A small image captioner, trained from scratch: encoder arch inception.
Rows from block 3 of the text decoder of a small image captioner, named by matrix and row number. Rows with one number belong to one neuron. Each number is 128 + 32 x the weight over its row's rms, rounded and kept within 0 to 255. All counts start at 0.
After each neuron's rows are labels from the 100 texts, of 14848, where the neuron reaches its highest value: "tokens" is the input token at the peak. Only what is clearly more common there than usual is listed. The data: rendered rooms with furniture.
# fc1: MLP up (decoder.blocks.3.mlp.fc1.weight, 1152x384), inputs 64-127
# fc2: MLP down (decoder.blocks.3.mlp.fc2.weight, 384x1152, transposed), outputs 64-127

fc1.377 [114 134 122 173  66  91 216 123 144 124  77 115 100 143 169 114 104 115  79  83 194 155  99 140 157 151  95 171  92 120 142 139 113 144 129 199 126  91 155  81 152 155  94  82 163 147 163  93  95  83 165 119  90  81  78 128 135 155 137 125 124 153 129 104]
fc2.377 [149  54 103 129  90 119 162 112 133 128 117  90 102 129 161 155 132 108 140  80  68 130 116 166 115 102 140  87 135 149 167 146 104 139  99  42  78 136 157 162 123 154 119 140 161 140  89 154 100 112 138  69 116 140 118 148  98 104  73  96 158 147  76 105]
tokens: "flower"; "dog"; "trophy"; "table"

fc1.572 [143 120 104 115  72 169 211 127 127  96 132 135 138 122 150 103 159 160 156 125 106  85 111  82  96 175 150 127 128 136 141 116 165  73 151  99 106  85 140 153 135 133 117 120 181 143  85  58 114  74 122 101  56 184 129 104 149 167 135 171 146 154 156  69]
fc2.572 [141 126 107 143 102 214  77 154 149 104 138 107 105 112 119 112 135  37 161  94 151 146  73 169  83 121 137  97 155 134 155 102 144 124  98 141 117 143  84  89 109 152  79 130 136  34  84  83 137 137 131 113 111 110 110 163  69 157 103 135  68 160 102 131]
tokens: ","; ":"

fc1.125 [ 94 104  75 118 110 125 181 109 100 150 170 112  96 132  86 135 115 130 110  40 137  83 168  97 190  93 123 118  95 214 161 136 148 173 114 121 129 157 110 125  76 134 116 118 109 119 148 127 113  86 133 140 135 164 107 151 146 170  80 112 121 169 123 127]
fc2.125 [111 142 144 120 150 148 175 166 153 117 145  71 110 108 121 139 138 162 125 174 126 113 160 119  55  73  41  95 154 129 192  98 105 128 132 113 157 123 150 129  88 148 103 148 144 125 156 160 163 118 101 213  69 153 172 142 108 184 194 121 130 143  68 146]
tokens: "left"; "to"

fc1.403 [124 153 103 127 123 105 134 155 142 157 144 143 137 107 124 126 126 126 108 132 162 136  65 141 165 143 171 128 148  83 126 109 141 128 135 123 168 181  81 119 155 188 201  84 154 127  70 161  72 138 130 139 120 143 144 149 199 109 155 114 148 129 135 175]
fc2.403 [165 142  93 154 135 154  91  87 166 149  74 112 125 179 146 168 152 121 175  90 148  90 131  54 144  60  99 153 129 155 102 138 163 169  83 132  62 153  96 108 133 115  87 144 119  87  82 205 166 121  95 138  98 199 131 142 137 133 142 106 149 129 100  93]
tokens: "yellow"; "black"; ","; "white"

fc1.662 [160 147 132 139 117 128 174 159 197 129  72 160 128 177 125 117  98 138 135 151  90 127 152 145 113  82 121 119 149  67 108 115 165 105 156 122 124 142 131 113 130  99 140 132  94 108 128 111 132  97  88 142 137  89 121 166 102 174 139 130 129 130 132 152]
fc2.662 [153 127 130 162 169 162 156 146 125 134 147 104  84 140 126 142 197 182 132 130 141 124 159  78 109 173 200  95 138 122 125 148 159 165 135 118 120 167 137 144 135 124  62 150 129 116 105 167 201 164 117  83 135 127 110  99 189 141  75 103 112  82 144 122]
tokens: "and"; ":"; ","; "of"

fc1.708 [ 60 142 129 166 125 109  97 113  77  92 101 109 156 153 188 196  91 134 134  59 151 149  47  95 145 191 150  71 151 107 119 138 102 167 111 118 107 103 144  78  63 152 142 107 102 134 141 120 111 126 143 100 166  73 166 123 137 157 157 121 145 144 139 133]
fc2.708 [173 180  79 121 158 130 115  84 162 135 152 124 119  84 197 122 107  92 151 108 166 127 117 153 169 101 162  90 126 101  73 161 104 100 145 117 104 132 135 104 121 158 140 119 182 133  93 144 172 114  88 162 144 117 121 131 188 168 122  94  61 147 139 150]
tokens: ":"; ","

fc1.97 [ 81 112 118 171 152 130 126 125 136  43 149 111 144 147 208 143 154 105  99 156 104 162 107 118  95 107 120 103 111 180 139 107 129 137 129 106  41 219  94 121 139 136 121 103  90  98 142 149  79  96 145 130 154  81 114 100 122 133 156 181 173 178 161 141]
fc2.97 [120  77 155 126 114  98 115 157  79 142 135 125 140 125 129 120 181 160 183 115 115  69  98 127 164  58 181 201 110 115  85 136 129  25 135 110  82 130  81 170  98  98 141 200 106 143 130 168 134  93  64  85 130 139 127  96 100 163 126  85 112 104 152 146]
tokens: ":"; "<end>"; ","

fc1.188 [136 151 202 164 150 100 117  98  59 110 147  58 142 133 150 147 155 158 131 123  92 141 157 180 140 112 176 143 128 124 156 161 122 151  76 153  83  95 185 123 107 115 151 128 110 135 129 164 129 138 119 160 105 115 118 129 119 128 126 166 163 188 125 138]
fc2.188 [143 161 132 157 145  39 145 102 135 144 144 126 156  89 125 106 125 160 112  70 111 123 129 135 119 128 121  86 171  92 121 115 138  91 102 127 114 149 138  67 121 155 122 136 107 165 146 109 124 119 169 145 136 129 144 118  93  44  70 176  70 161 103 158]
tokens: "chair"; "table"; "sofa"; "arch"

fc1.583 [170 159 122 119 102 145 138 102  93  61 156 105 154 131 106 112  88 115 173 130 183 154 139 107  84 142  95 231 126 150 122 181 132 108 155  74  89 152  88 141 136 162  63 144 169 113 118 105 119  37 183  65  85  99 153  81 103 139 131 105 160 130  70 145]
fc2.583 [134 138 136 156 139 103  87 124 132 138 124 136 131  91 119 136 142 121 123 154 150  78 180  89 133 167 167 110 168 116 174  94  89  67 182  98  76 127 125  59 179 133  99 134 207 134 132  85 130  98 147 114 129 149  91 135  68 166  93 162 143  98 176 150]
tokens: "a"; "arch"; "robot"

fc1.106 [170 119 170 104 137 208  76 119 162 139 165 117 124  73 117  93 138 166 105 135 169 117 110 121  76 126  95 152 133 153  81 128  98 156 145 173 186 156 113 107 129 148 102 150 125 149 122  99  35 115 154 181 145 127 166 112 166 149  80 144 113  56 162 108]
fc2.106 [ 99 104  92 145  91 127 169 130 121 127 137 179  90  96  87  85 146 126 152 129 111 125 119 120 150 159 172 119 170 145  87 141 132 201 122 192 103 133 183  72 137 165 176 115 188 128 184 114  97 140 154 153 140 111 146 124 173 142  82 150 101 165 210 140]
tokens: ","; "and"; "of"

fc1.594 [ 78 144 101 137  88 154 155 107 166 123 107 116  91  56  67 151 158 118 159 159 120 139 143 184 141 112 177 135 124  60 151  99 137 153 113 164 137 140  83 135 162 134  99 132 163 158 123 148 109  81  71 118  68 135  92 129 103 137 174 126 148 120 112 145]
fc2.594 [203 151 133 159 163 154 104 152 125 146  98 103 117 118 133  40 172  68  93 159 173 154  90  95 103  91 115 117 155 144  91 210 111 141  91 108 128 113 112 133 129 131 135 130 135  88 121 196 159  77 157 116 138 102 113 161 179 141 229 111 142 120  64 206]
tokens: "a"; "<end>"

fc1.233 [ 91 139 156 163 117  87  78 101  84  95 189 128 126 118 154  86 123  92  87  85 153  83 124 125 126 138 131 133 121 142 160 133 117 130 113 117 152 186  98 128 123 172 153 112 167 102  59 149 123 135 106 140  86 155 126 167 113 151 135 135  92 153 146 115]
fc2.233 [138  92 168 139 143 147  80 155 149 130 105 121 103 134 100 193 186 104 113 111 116 180 138 101 115  71 105 113  36 138 111 142 146 130 124  87 104 151  91 112 166  92  83 114 137 122 149 111 121 137 149  90  92  68 134 138 184  80 161 152 169 139 118 175]
tokens: "flower"; "<end>"; "lamp"

fc1.448 [152 136 126 101 140  89 126 122  89 108  91 152 116  85 203  99 117 115  86 105 133 143 167 150 101 240 138 126 144 163 120 177  97 117 108  66 175 173 111 149 108  86 103 128 132 115 164 107 162 184  99 135 118 182 182 176 133 154 118 154  87  97 101 136]
fc2.448 [162 141  89 125 113 113 152 177 176 166 132 104 138 103 124 137  64 142  84 117  94 177 138 148 206 122 102 108 131 142 112  79 100 170 128 144 130 194 144 122 154 117 170 133  74 104 129  94 120 105 147  96 162 132 120  99 125 143 199  88  80 138 101 115]
tokens: "orange"; ":"; "yellow"

fc1.671 [104 172 163 158 153 134 108 138 146 176 127 171 104 166 121 105 139 140 109 147 123 114 137 144  95 165 120 166 177 124 144  90 143 151 158 129 145 130  35 168  89 118 128 134 149 136  69 146  94 133  95 125 139 144  89 137  82 123 122 154 137 145 120  96]
fc2.671 [128 127 112 115 143 108  86 171 174 104 109 117 119 126 120 153  83 109 148 179 177 118  76 134 120 158 126 156 139  90 106 101 140 202 163 176 123 147  86  87 155 175  79 141  95  80 120 149  93  76 137 171  95 112 145 137 127 125 113 149 197 109 100 174]
tokens: ":"; ","

fc1.224 [159  62  77  87 156 121 151 105 106 118 100  55 117  75  89 142 100  99 189 137 202 129  94 115 144 127 101 127  43 137 194 168 127  97 101 121  87 161 151  53 129 150 104 160 156 117 121  82  82  74 147  81 157 129 129 131 104 113 168 150 111 130 121 112]
fc2.224 [125 136  90 137 152 141 135 111  59 136 138 137 162 189 171 133 107 184 126 138 116  86 128 100  74 154  98 192 127 138  93 106 132 132 130 147 142 133 166 137 130 119 215 170 105 173 102 138 154 162 161  92  95  39 148 143 199 129 161 151 123 109  76  97]
tokens: "flower"; "umbrella"; "robot"; "sofa"

fc1.30 [133 117 105  79 173 140 105 128 139 118 135 152  83  90 144 134  93 163  75 120 162 142  36 114 139 147 104 109  73 163 143 122 148 110 149 132 102 136 181 107 153 121 152  66 132 121 125 159 113 143 165 136 130 111 150 169 104 126 123 111 158  97  64 124]
fc2.30 [115 172 121 114 142 224 124 127 160 101 149  79 160 139 142  99 138  98 111 124  86  96 158 211 119 141 136 170 188 111 142 108  87 148 117 123 114 190 101  94 106 192 125 133  99 130 151 137  87 155 128  91 119 120 144 150 101 148 120 158 101 158 160 160]
tokens: "a"; ":"; "white"

fc1.441 [167 108 177 132 144 138 193 131 137  36 169 139  52 104 170 114  44 125 150 131 182 168  93 189 171 114 141 117 194  93 141 162 113 105 137 152 116 156 146  93 141 121 125 136 139  85 105 162 104 154 192 173 236 118 118 129 124  90 148  72 139 104  91 161]
fc2.441 [108 133 129 126 109 160 101 193 143 122 125  82 160 126  91  86 175 126 139 102 216 203 135  98  91 121 142 132 141 140 151 124 101 169 112  87 103  92  99 143 124 143  90  73  93 161 114 121 151  67 144 134 112 175 159  91 154 234 166 200 113 129 132 141]
tokens: "left"; "right"; "to"

fc1.389 [148 151 113 104 164  96 100  61 155 136 126 154 121 107 112 164 116 106 108 136 114 128 121 162 134  90 125 124  89 104 132  69 151 144  81 117 174 107 157 138 152 164 115 107 108 141 100 139 138 137 170  74 143  80 131 140 207 166  86 150 137 214 106 150]
fc2.389 [109 125 175 132  70 134  73 132  81 158 148 112 160  51 109 140 104 152 114 127 109 102 108 108 107 120 147 107  83 143 139 116 156 114 128 127 133 139 121 140 108  91 131 189 151  75 175 181 149 130 139 112 113 179 106 148 115 122  85 138 133  78 121 138]
tokens: "a"; ":"; "of"

fc1.744 [113 119 137 151 138 133 118 145  92 135 119 131 157 177 139 122  74 194 132 127 149 128 138 135 119  99 155  76 185 196 147 156 150 122 169 159  97 147 124  87 102 117 138 130  91  71 164 130 126 134 135 108 106 105 162 102 102 128 190 150 151 115 147 137]
fc2.744 [114 141 107 150 127 195  91  77 155 128 141 144  99  64 112 149 156 118 144 179 150 128  85  85  86 164  91  92 139 114 146 137 121 151 186  46 140  88  74 146 112 119 138 138 148 145 129 119 120 167 177  97 128 186 135  75 138 129 164 133 146 100 115 123]
tokens: "orange"; "white"

fc1.350 [139 103 127 134 120 141 156 136 151 168 154  23  97 104 160 132 142 143 133 140 164 126 154 110 117 131  82 102 183  80 112 131 107  38 146 149  89 154  78 129 157  61  98  77 118 104 171 150 142  64 141  95 133 157 101 117  94 140 123 140 145 130 111 117]
fc2.350 [155 149 159 178 120 132  78  93 134 108 132  86 156 158 105 130 135 159  60 124 156 113 117  80 136 163 157 132 121 103 108 128 151 157 100 164 148 170 146 161 116 131  94  98 118 104 125 128 169 101  83  77 152 154  74 101 128 108  91  89  65 115 197 115]
tokens: "left"; "right"

fc1.482 [190 120 185 175 110 100 112 160 144 136 171  99 144 113 109 158  91 107  63 147  97 141  80 140  88  79 125  67  84 126 120  72  80  31 112 113 144 129 113 192 164 147 100 108 127  94 123  92 135 133 106 117 118 214 146 146 129 153 119 101 170 118 100 115]
fc2.482 [162 164 136 105  84 164 110 140  91 142 148 164 125 165 119  75 133  55  64 113 194 117 158 147 122 106 120 173 133 158 170 118 175 160 148 161 190 117 157 130 158 133 130 146 190 124 171 201 235 172 129  82 114 135 136 109  69 103 140 206 123 153 151 129]
tokens: "pink"; "yellow"; "purple"

fc1.432 [136  84  85 111 114 124 135 127 117 114 144  96 150 132 155 118 109 130 142  85 152 156 135 147 154 126 143 175 149 173 149  85 135 145 130 210 157 120 131 178 113  98 171 106  75 109  99 105 115 175 112 153 147 126 151 168 159 102 167 150 188  78 135 101]
fc2.432 [ 93 118 115 114  52 158 152  97 157 131  74 171 204 127  96 103 149 152 148  68  93  45 139 138 114 128 106 121  84 132  70 185  91 124 157  93 138 124  90 115  79 162 191 171 161 127  95 160  99 124 136 131 129 138  42 143  93 113 124 122 101  96  90 185]
tokens: "flower"; "chair"

fc1.334 [130 108  61 106  95  29 139  95 205 219 127 118 145 124 155 187 160 108 109  99 172  88 132 136 125 153 128 158 142 121  83 125 135 117 114 127  93 155 210 192 197 155 115  90 133  98 160 142 159 120 181 161 180 140 172 108  92  93 158 148 125  83 141 116]
fc2.334 [113 142 180 108 121 120 137 113 150  80  67 124  79 199 141 125 100 161 142 158  71 138  96  45 125  85 126 126 130 119 116 126 119  43 129  74 140  80  87 146 158 150  79 170 164 128  86 134 154 114  92 152 142  66  99 166  78 144 157 128  97  95 203 125]
tokens: "pink"; "white"; "orange"; "brown"

fc1.18 [133 168 189 170 159 133 150  97  67 104 138 160 113 154 121 164 111  95 108 135  80 120 182 158 108  92 136 121 139 115 130 105 111  66 121 102 149 112 162 170 130 146 135 144 112 180 142 158 177 109 174 161 156 144  97 175 149 205 117 115 148 155 149 116]
fc2.18 [123 128 113 130 124 139  85 156 133 135 146 152  94 127  31 134 126  95 122 154 177 169 163 170 100 154 182 108 117 108 143 139 126 109 143 120 144  83 130  72 151 187 162 134 138 125 103 158 133 134 106  71 113 125 124 196  81  76 173 158 157  84 194  62]
tokens: "pink"; "orange"; "teal"; "blue"

fc1.668 [143 138 148 155 142 112 141 131 165 104 105 153 121 134 155 151 115  87 124  75  88 126  93 105 114 201  87  82 151 167 109 124 143 114 123 124 126 169  35 121 209 154 149 201 138 157 162 175 114 102 121  83 104  99 124 135  89 130 140 121  98 123 184  93]
fc2.668 [184 149 113 113 135 189 104 165 210 138 135 125  68 119 117 137 159 164 147 135 150  90 121 102 165  93  79 149 102 124 145 109 128  95 119 103  97 134  65 162 123 122 116 105 131 162 144 147 125 171 125 100 162 131 153 208 127  62 129  86  89  94 176 128]
tokens: "a"; ","

fc1.316 [ 83 154  98 107 144 213 148  78 117  97 136 138 134 130 144 138 175 150 135 125 134 140 167 149 133  99  84 136 112 137 165 146 103 195 100  83 165 109 130 186 147 139 199 105 122 104 101 158 140 117 145 149 133 120 111  82 190 139 222 116  97 122  95  83]
fc2.316 [189 139  83  85  98 112 123 166 120 161 137 166 108 194 134 154  99 139 139 139 132 114  94 124 126 144 149  90 154 119 109 113 150 130 112 164 118 132  66  61 187 151 104 147 142 124 185 131 179 142 141 101 166 118 154 141 202  69 144 139 132 160 114 127]
tokens: "chair"; "arch"; "dog"; "barrel"

fc1.678 [ 71 179 130 141 110 120 185 137  84 121 135 122 112 148 108 134 115 144 195 119 184 177  96 114 103 137  88  94  88  88 129 169  71 171 142 141 111 130 150 146 134  33  76 122  89 137 154 187  25 105 117  64  87 155  68 104 132 109 125 182 160 128  91  65]
fc2.678 [187 149  74 124 139 137 119  96 118 136 143 137 120 100 117 105 116 115  83 131 155 109 125 120 119  36 115 168 159 171  85 143 120 161  95 172 140 114 106 193 121 136 180 128 136 163 150 156 145 169 150 121 139 195 126 159 161 179  98  67  64 166  94  63]
tokens: ","

fc1.173 [147  69 140 113 106 103 126 104 166  99 145 144 110 151 113 108 106 150 142 207  99 105 113 104 112 127  99 123 130 185 128  92 175 116 158 212 136 139 107 155 109 165 106 141 135 106 151  94 114 119 159 123 173 121  93  94  94 157 165 147 161 129 121 169]
fc2.173 [114 142  23 160 154  91 130 105 165 129 125  89 180 105 125 160 130  94  66 135 135 151  86 130 163  51 140 109  95 144 106 117 190 101 103 171 180 103 104 129 186 154 117 123  91 105  78 188 120 176  89  90 107 126 138 129  99 140 109 157  84 149 132 164]
tokens: "yellow"; "blue"; "purple"; "teal"

fc1.513 [164 170 123 143 191  80 125   0 181 164 187  78 178 117 101 154  83 120  67 179 138 115  87 187 145 138 158  81 147 146 159 147  72  95 165 135  87  84 140 115 128 155  71  92 191  66 112 120 124  89 119  84 126 118 136 135 137 135 168 127  94 118 145 180]
fc2.513 [126 118 109 177 155 126 157 139 133 137 141  88 145 118 115 144 154 141 192 137 160 115 141 132 140 127 127 125 175 131 126 100 137 140 104 206 159 126 186 170 156  87  91 116 101 111 113 137 129 172 142 185 147 144 141 107 127 113 127 123 153  47 197 196]
tokens: "yellow"; "black"; "blue"; "green"

fc1.379 [145 130 166 148 162 112 100 129 165 234  88 145  88 122 154 124  91 114 137 116  95 158 115 197 144 113 120 148 161  90 129 107 125 199 141 101 182 135 127 140 157 182 104  92 116 142 151 145 115 130 122  97 137  66 105  48 221 106 128 129 112  71 118 156]
fc2.379 [108 102 124 114 194 177 103 140  52  94 157 141 127 150 100 131 145 127 166 128 142 126 102 160 110  82  99 120 111 142 128 145 125  62  72 181  87 137 114 148  92  65 113  67 212 107 110  98 142 113 129 199 158  89 163 120 125 144 115 144 145 183  94 100]
tokens: ","; ":"; "of"

fc1.470 [105 108 106 124 117  82  80 149 129 182 159 114 126 123 134 150 171 119 204  80 120 175 130 184 136 186 126 108 140 115 156 175  74 102 166 113 169 115 120 136 131 121  98 142 158 202 136 151 138  84 119 136  55 146 107 108 111 117 191  95 180 148 186 178]
fc2.470 [116 149 156 168 165  76 122 174 131  91 108 155  83 101 150 158 160 163  82 120 198 124 128 110 113 174 170 106  97 178  85  52 124  39 183 186 131 158 162  66 113 164 149 109 128  95 120 128 126 119  83 116 155  94 131 104 126 133  95 102 131 109 126 117]
tokens: "white"; "red"; "orange"; "yellow"

fc1.16 [141 107  72  79 139  81 151  99 153 113 126 128 125 126 121 156 155 112 115 198 154 111  93 106 116 173 128 156 145 152 112 125 116 163 110 106 168  99 189 112 103 136 129 113 192 169 121 123 125  84 138 141 121 118 105 139 130 139 119 198 136  64 129 146]
fc2.16 [127 132 183 160 146  90 106  90 123  90  72 131 123 108 113 176 149 157 157 124 105  50 168 148 131 188 170  91 130 132 147 113 169 120 157 128 188 115 111 109 166 158 138 111 135 118  95 114 120 121 125 180 140  81 113 100 133 118 149 164 126 150 109 119]
tokens: "pink"; "green"; "yellow"

fc1.204 [117  73 108  99 126 169 144 150 160  95 130 101 135 153 152  86 148 101 119 116 118 135 133  83  79 114 104 116 143 146 171 117  83 135 169  83  81 172 125 157  84 173 121  83 102 114 175 106 111  85 160 106  93 190 166  80  98 112 147 129 116 140 110 157]
fc2.204 [120 101 103  92 137 134 137 186 156  98 124 106 111 125 156 121 143 141  97 125 161 102 125 207 171  95 152 123 150 118 114 170 195  74 116 164 130 139 136 136 105 139 106 133 112 127 153 142 132  95 120  72 129 218 142 148 147 185 147  91 109 106 106 155]
tokens: "and"; "of"; ","

fc1.582 [ 94 166 112 136 120 141 127 120 184 133  91 173 103 158  57 123 174 135 129 168 106 115  89 142  92 117 124  93  69  80  99 116 138 152 147 158 108 139 155  86  94 219 120 100 142 149  47  83  87 128 106 148 129 121  77 103 125 121  72 121 140 115 155 102]
fc2.582 [158 150 123  89 138 108 168 114  50 173 150 141 122 120 123 163 220 108 117 142 106 150 130  92 102 180 113 103 137 132 117 128  77 121 153 125 125 156 170 122 183 175  93 140 153 106 101 122 114 174  58 158 124 155 141 150 128 106 144 115  81 127 168 150]
tokens: "pink"; "teal"; "orange"; ","

fc1.421 [122 152 135 110 139 209 111  76  76 154 100  93  78 130  95 160 116 130 113 124  42 107 127  93 127 176 129 146 135  58  95 149 161  99 127 130 118 125 115 130 112 107  43 124 105  93 123  71 158 120 106 165 124 152 147 188 132 146 171 148 153 115  82 113]
fc2.421 [140  84  64 149 112 107  67 135 103 121 148 215 165 100 133  91 153 107 110 152 126 133 100 154 132 121 151 137 100 139  86  84 149 138 147 102 124 129 126  92 181 109 105 141 168 207 181 145 134 165  74 198 114  86 101 129 119 146 123 140 126 164 105 147]
tokens: "pink"; ","; "sofa"

fc1.150 [201 127 144 138  75  69  97 190  92 158 215 107 121 140 149 117 105 190  89  97 173  83 106 140 160 106  88 105 133 107 135  81 158 129 112 162 119 148 112 142  81 175 146 147 177 121 139 109  82 141 143 148 108  58 118  82 100 132 173  85 119 160 149 157]
fc2.150 [113 100 106 138 119 131 106 113 104 114 107 158 203 116 138 132 143  92  96 111  97 156 143  87 159 127 107 160 125 128 174 149  72 133 119  86  89 103 122 100 100 119 166  99 107 152 119 192  84 124 108  78 135 198  89 130 115 156 118 145 166 190  63 145]
tokens: "a"

fc1.340 [135 150 146 122 105 100 106 178 192 125 128  66 216 118  95 176 155 120 142 122  80 142 104  97  51 145 157 116 126 121 150 120 153 170 134 130 122 119 147  77 146 156  98 201 104 138  82 136 178 140 105 167 194 145 121 146 107 115  73 139 133 148 113 116]
fc2.340 [ 88 137 154 108 101 113 149 159 113 129 140 114 180 109 168 192 161 152 154 121  77 125 122 127  67  95 119 157 185 152 118  99 185 100 158 112  66 130  92 122  75 132 111 127 176 166 142 159 106 105  76 148 152 104 118 171 185 155 125 139  98 192  96 137]
tokens: "yellow"; "white"; "orange"; "grey"

fc1.649 [142 122 123  93 117 146 154 152 110 146 150 112 137 100 157 138 141 178 162 202 146 172 112 136 153 150  90 163  97 150 111 115  93 129  81 109 150 116 155 117 123  89 103 101 160 165 153  56 111  79 133 121 151 196 132  97 123 101 116 117  97 108 126 103]
fc2.649 [124 113 139 142  85 170 100  87 172  72 116 102 125 122 132 121 126 150  76 102  30 118 101 137 118 102 122 105 130 129 147 154  92 124  21 126 169 143 133 121 157  63 106 139  96 119 159 145  86 117 116 130 168 190 133 111 126 149  71 152 103 162 124 139]
tokens: "left"; "right"

fc1.415 [117 118 165 129 125 173 107 135  94 131 113 140 118 141 178  79  53  83 212  73 150 112 102 154 130 125 149 110  97 175 136 103 145  69 189 109  49 115 136 112 151 159 140  90 117 155 123  95 148  66 107  97 118 142 142 119 106 149 158 131 109  68 126 167]
fc2.415 [120 137  98 143 156 137 105 137 161  68 134 142  76 153 140 128 193 108 129 152 181 115 124  90 137 123 104 143 145 142 166 124 109 144 110 115  90 125 110 194 123 142 123 137  78  63 165 137 149 163 140  95 155 121 176 100  94  65 178 115 145 128  62 142]
tokens: "chair"; "umbrella"; "arch"

fc1.245 [111 136 108 153 115 167 153 116  94 109  85  78 117 143 106 102 140 188 142  71 189 123 110 137 117 129 174  95 103  97 126 154 103 137 175 127 129 143 139 116 146 155 115 144 163 129  83 157 149 135 170 205 178 103 148 127 132 170 160 147 129 125 186 102]
fc2.245 [114 151 116  99  84 160  38 128 132 121 115  55 131 203 181  68 134 124 107 159 125 118 155 102 119 116  94 181 152 145 188  95 143 139 140  89 120 128 154 123 143 182 163 142 104  98 101 173  84 141 100 200 141 103 184 124 121 117 176  88  79 180  90 153]
tokens: "flower"; "robot"; "lamp"

fc1.130 [130 109 151 104 127 167 134 205 120 116 109  60 144 114 131  93 168  93 176 116 153 141  96 129 111 111 147  69 121  97 131 139 152 111  77  72 111 160 108 162 129 129 144 133  97 103  91 105 129 113 104 115 143 141 115 141 118 173  87  95 161 113 153 162]
fc2.130 [ 86 108 116 131 149 172 155 119 115 132 130 185 160 118 132 190 167 159 145 152  87 123 135 158 144 163 208 110 150 126  64 131 194 110 127 167 177 154 143  76 154 145 144 125  87  90 161  81 125 100 125 190 139 111 131 171  86 135 121 179 149  95 156 121]
tokens: ":"; ","

fc1.185 [170 114 147 153 164  85  98 163 135 172 191 100 120 152 170 182 118 161 130 116 190 134 114 159  88 169 107 113 120 144 155 145 125 167 148 107  65 164  96 135 129 120 136 126 171 140 149  86 101 114 144 183 137 115  79  77 153 127 113 141 134 167 104 178]
fc2.185 [122  57 123 190  76  75  81 129 148  97 139 134 138 119 113 138 171 146 112 156 110 139 148 144 171 136 112 108 103 137 160 102 112 112 181  45 130 154  75  73 226  50 171 161 124 103 134 117  74 102 143 119 126 132  64 112 127 117 115 124 134 100 153 103]
tokens: "a"

fc1.686 [134 122 123 172 118  88 154 111 173 167 160 123 133  91 113 126 118 107  91  71 109  74 139 172 126 112 143 141 160 122 164 138 110 173 143 193 155 146 146 177 142  99  50  85 125 144 110 109  94 142 144 165 129 128 155 114 140  90  97 122 118  72 130 128]
fc2.686 [ 99 116 107 134 130 126 120  86 129 128 128 129 173 131 126  96 151  90 116 101 113 195 127 155 130 114 102  89 181 151 141 169 105 152 111 100  70 145  93 100 120 130 125 125 144 149  91 103  96  63 128 135 126 173 104  82 148 131 107 132  75 135  87  78]
tokens: "flower"; "chair"; "lamp"; "sofa"

fc1.556 [141 164 144 121 125 136 103  97 101 115  86 171 158  93  98 139 118 163  88 145 119 140 116 123 101 153 117 122 167 108  89 145 105 130 157 144 164 100 135 165 188 118 163 106 245 154 175  93 138 151 138  96 144 116 104 132 110  88 130 129 103  96 107 123]
fc2.556 [141 103 129 187  87 150 182 121 133 154 122 105 164 157 158  86 179 129 133 116 162 167  82 165 134 138 129 151  82 128 131 161 121 161 150 111 128  99 175 106 161  81  98 152 126 121 162 135  71  92  94 135 146 164 173 204  85 108 106  95 141 117 125 130]
tokens: "and"; "<end>"; "of"; ":"

fc1.438 [122 174 155 136 157 130  93  86  88 130 126 140 156 139 137 221 112  83 124 114  97 133 126 193 121 116 174 154 118 155 122 182 114 115 130 130 144 137 100 133  79 126 106 119  99 116 152 182  97 131 212 137 130  79 118 161 134 104 114 145 124 180 214 101]
fc2.438 [116 145 131 128 150 106 155 135 119  85 128 130 163 112 115 116  62 159 153 111 105  86 120 154 113 127  95  45 170 168  82 120 118  89 122  63 134  99 147 133 117  93 106 108 125 156  93  73 145 108 117 149 107  85 109 125  97 102 118 125  96 129  92 138]
tokens: "white"

fc1.104 [170  95 161 135 111 146 174  56 132 166 143 127 155  39  76 140  88 138 145  55 131 171 153 144 196 126 147 128  98 187 103 179 129 179 170  97 111 127 135 145 104 164 123 100  84  90 119 120  98  90 128 186 158 173 162  88 106 167 134 125 148  81 142 197]
fc2.104 [137 141 122 161 105  95  92 160  84 179 112 167  99 170 154 145 169 156 146 126 172 122 102 158 167  92 173 125 122 160  87 103 134  86 129  45 117 109 124 128 115  97  92 202 158  86  93 112 127 176 121 160 104 106 164 110 100 159 103  61 143 181 146 148]
tokens: ":"; "pink"